A small multi-label audio tagger, trained from scratch: mfcc input.
Rows from block 2, named by matrix and row number. Rows with one number belong to one channel. Each number is 200 + 30 x the weight over its row's rms, rounded and kept within 0 to 999. All counts start at 0. After the name is the row's rms in percent of the matrix's.
# convs0: first width-5 conv, stride 2 (model.blocks.2.convs.0.weight, 192x192x5), inputs 105-119, a 5 kernel for each
# convs1: second width-5 conv (model.blocks.2.convs.1.weight, 192x192x5, transposed), outputs 105-119, a 5 kernel for each
convs0.125,100,154,159,160,162,168,201,194,199,186,177,218,217,214,213,216,187,180,176,174,173,165,170,177,186,183,186,187,184,188,180,187,192,188,179,174,148,154,154,162,164,169,163,169,167,168,171,184,181,200,196,161,141,154,137,156,184,194,194,203,214,187,180,185,190,189,183,193,189,186,184,118,108,121,122,125
convs1.125,097,211,207,216,213,187,230,226,221,229,213,150,153,153,153,153,170,178,185,182,162,189,195,248,232,219,204,197,196,201,182,204,211,206,200,209,195,180,168,181,189,206,201,207,204,200,215,207,212,227,217,210,208,213,188,181,246,238,283,248,231,230,221,235,245,256,196,179,181,189,189,196,183,179,180,179
convs0.126,108,211,209,205,205,195,207,210,210,207,194,197,193,193,198,198,216,218,216,226,228,210,201,205,209,219,203,196,194,187,200,199,195,204,201,209,201,202,200,198,203,208,204,207,212,211,214,213,222,213,218,177,173,171,164,152,173,170,164,162,165,194,207,204,186,195,181,185,181,183,179,179,167,161,165,171
convs1.126,112,206,214,201,208,198,219,227,226,242,231,164,169,179,168,154,281,232,251,238,256,177,175,186,182,175,211,187,199,188,211,210,205,207,192,197,246,221,224,204,226,192,189,189,188,192,129,164,129,138,116,169,186,200,158,151,274,254,264,275,325,179,181,165,154,179,233,221,214,226,233,269,279,264,246,273
convs0.127,097,206,188,192,191,180,195,185,180,164,171,196,201,202,188,178,176,165,174,182,179,220,211,209,214,227,213,207,201,187,187,158,169,166,172,181,202,200,212,200,215,193,191,196,193,201,202,215,225,212,227,222,242,236,238,218,202,202,205,197,196,170,178,170,162,159,191,215,221,205,209,230,220,207,200,188
convs1.127,099,190,206,203,187,199,151,148,141,151,169,129,151,157,132,128,207,218,228,209,210,169,181,197,174,128,218,191,199,177,188,195,181,183,184,229,159,176,187,178,184,180,200,202,183,172,209,211,173,159,156,196,236,219,192,201,186,194,171,172,195,190,207,184,205,248,269,239,235,209,252,254,240,241,247,286
convs0.128,116,215,217,216,227,229,166,177,197,201,202,181,185,193,201,214,124,142,144,148,161,174,174,164,165,168,191,187,186,188,187,162,159,154,166,165,198,198,198,200,207,223,220,222,222,205,156,177,184,210,206,219,210,221,207,195,207,214,213,214,208,195,207,201,209,206,146,158,156,170,172,208,208,228,222,220
convs1.128,114,159,171,165,142,148,202,210,214,196,206,229,246,244,235,239,224,247,227,203,198,174,169,156,150,144,213,226,213,220,219,226,214,215,210,223,230,241,224,207,206,166,168,172,167,164,150,181,191,200,172,195,192,179,168,163,217,240,234,245,237,206,204,196,188,184,208,201,200,206,214,202,216,196,201,212
convs0.129,095,198,194,188,202,184,226,228,230,233,228,197,209,205,201,191,207,217,217,222,228,207,200,194,201,198,203,198,187,195,191,144,153,155,161,148,178,183,173,181,179,196,192,182,181,173,214,223,223,230,231,208,225,214,225,208,221,222,215,222,217,230,226,237,237,236,218,216,215,226,219,232,241,247,247,242
convs1.129,096,166,153,164,178,191,209,193,207,203,199,213,188,198,207,199,212,198,181,172,169,154,152,117,133,147,204,215,205,198,199,195,185,193,227,243,193,222,232,244,234,142,147,159,148,135,178,170,169,172,172,192,190,182,192,195,222,226,195,190,181,193,193,206,201,179,196,198,177,170,165,145,156,148,160,180
convs0.130,096,173,179,188,189,191,177,174,196,208,218,194,188,170,148,156,187,181,196,191,194,176,189,173,180,178,184,184,179,175,164,177,174,174,176,184,201,207,208,209,217,193,188,173,184,190,205,194,198,198,195,237,228,222,229,229,206,201,193,187,197,170,169,170,172,179,158,164,165,186,193,190,186,194,201,204
convs1.130,101,192,168,152,168,227,238,215,212,220,216,225,202,196,229,221,202,210,191,189,218,208,205,209,197,199,189,187,190,192,189,192,171,144,173,206,180,176,151,158,178,159,179,218,219,191,168,205,219,208,181,133,141,147,171,171,191,205,206,173,211,175,196,186,190,185,149,164,139,137,158,212,173,119,193,166
convs0.131,106,197,195,194,179,192,254,245,240,233,229,240,239,254,243,260,236,234,236,234,230,183,173,171,168,170,207,208,211,213,220,238,240,241,234,227,209,213,219,209,203,170,165,166,155,160,193,193,183,173,180,211,213,209,213,210,221,214,219,208,207,115,133,141,145,152,148,152,157,157,156,251,250,251,250,240
convs1.131,105,207,209,200,213,215,193,181,187,188,180,233,238,236,240,241,172,182,171,173,173,249,220,198,216,247,164,181,174,186,171,190,208,203,220,231,101,129,151,175,162,203,206,206,208,227,260,236,222,225,246,175,151,157,169,181,203,218,220,224,230,174,157,160,183,173,189,163,160,166,178,228,223,220,230,237
convs0.132,095,214,220,215,207,207,208,209,205,201,205,188,173,162,154,161,192,190,200,196,195,241,234,228,223,218,205,207,207,200,205,236,219,225,221,225,198,200,209,198,200,175,178,176,175,182,198,196,203,194,205,155,158,166,167,160,177,177,172,179,172,183,202,183,188,183,230,237,232,242,246,209,218,217,227,225
convs1.132,105,179,183,182,176,184,269,274,251,242,244,239,258,271,264,242,184,195,222,233,217,239,239,242,226,224,236,243,240,243,239,193,186,174,163,183,140,141,142,126,116,193,207,204,215,210,199,194,216,192,184,247,243,241,231,214,176,174,159,146,155,210,205,207,215,205,197,207,214,216,204,189,183,178,186,209
convs0.133,105,237,253,248,244,243,214,215,211,210,213,214,200,210,192,177,136,126,123,123,123,219,220,220,224,230,193,194,190,198,203,161,160,166,158,160,201,218,221,223,222,183,172,172,170,170,192,197,187,198,205,153,167,166,161,145,223,231,241,240,238,217,224,203,203,179,200,190,195,196,209,220,217,207,209,206
convs1.133,105,157,180,176,171,172,195,223,201,198,198,206,207,203,222,235,199,219,223,221,207,242,216,194,183,202,226,241,236,235,228,248,233,223,213,210,208,214,204,193,185,232,216,209,216,227,216,221,210,206,209,176,151,162,148,149,172,183,177,160,151,232,224,219,185,185,188,199,212,201,194,185,187,170,178,188
convs0.134,108,182,182,192,194,199,184,177,178,176,174,181,173,185,199,203,106,112,107,111,109,164,178,164,180,170,231,235,239,241,239,180,175,179,181,186,209,209,209,219,209,165,157,160,149,141,222,211,214,203,194,194,189,201,193,207,173,168,172,176,181,183,187,190,187,184,202,199,195,191,182,237,239,237,243,237
convs1.134,108,217,219,217,228,224,181,192,205,208,198,211,221,216,199,205,197,191,176,190,186,196,187,198,201,205,183,192,202,203,193,185,185,200,221,242,213,205,203,219,233,226,243,240,225,213,159,182,193,191,186,187,187,193,190,200,234,227,236,241,267,186,193,189,208,207,218,213,182,197,184,213,221,242,229,225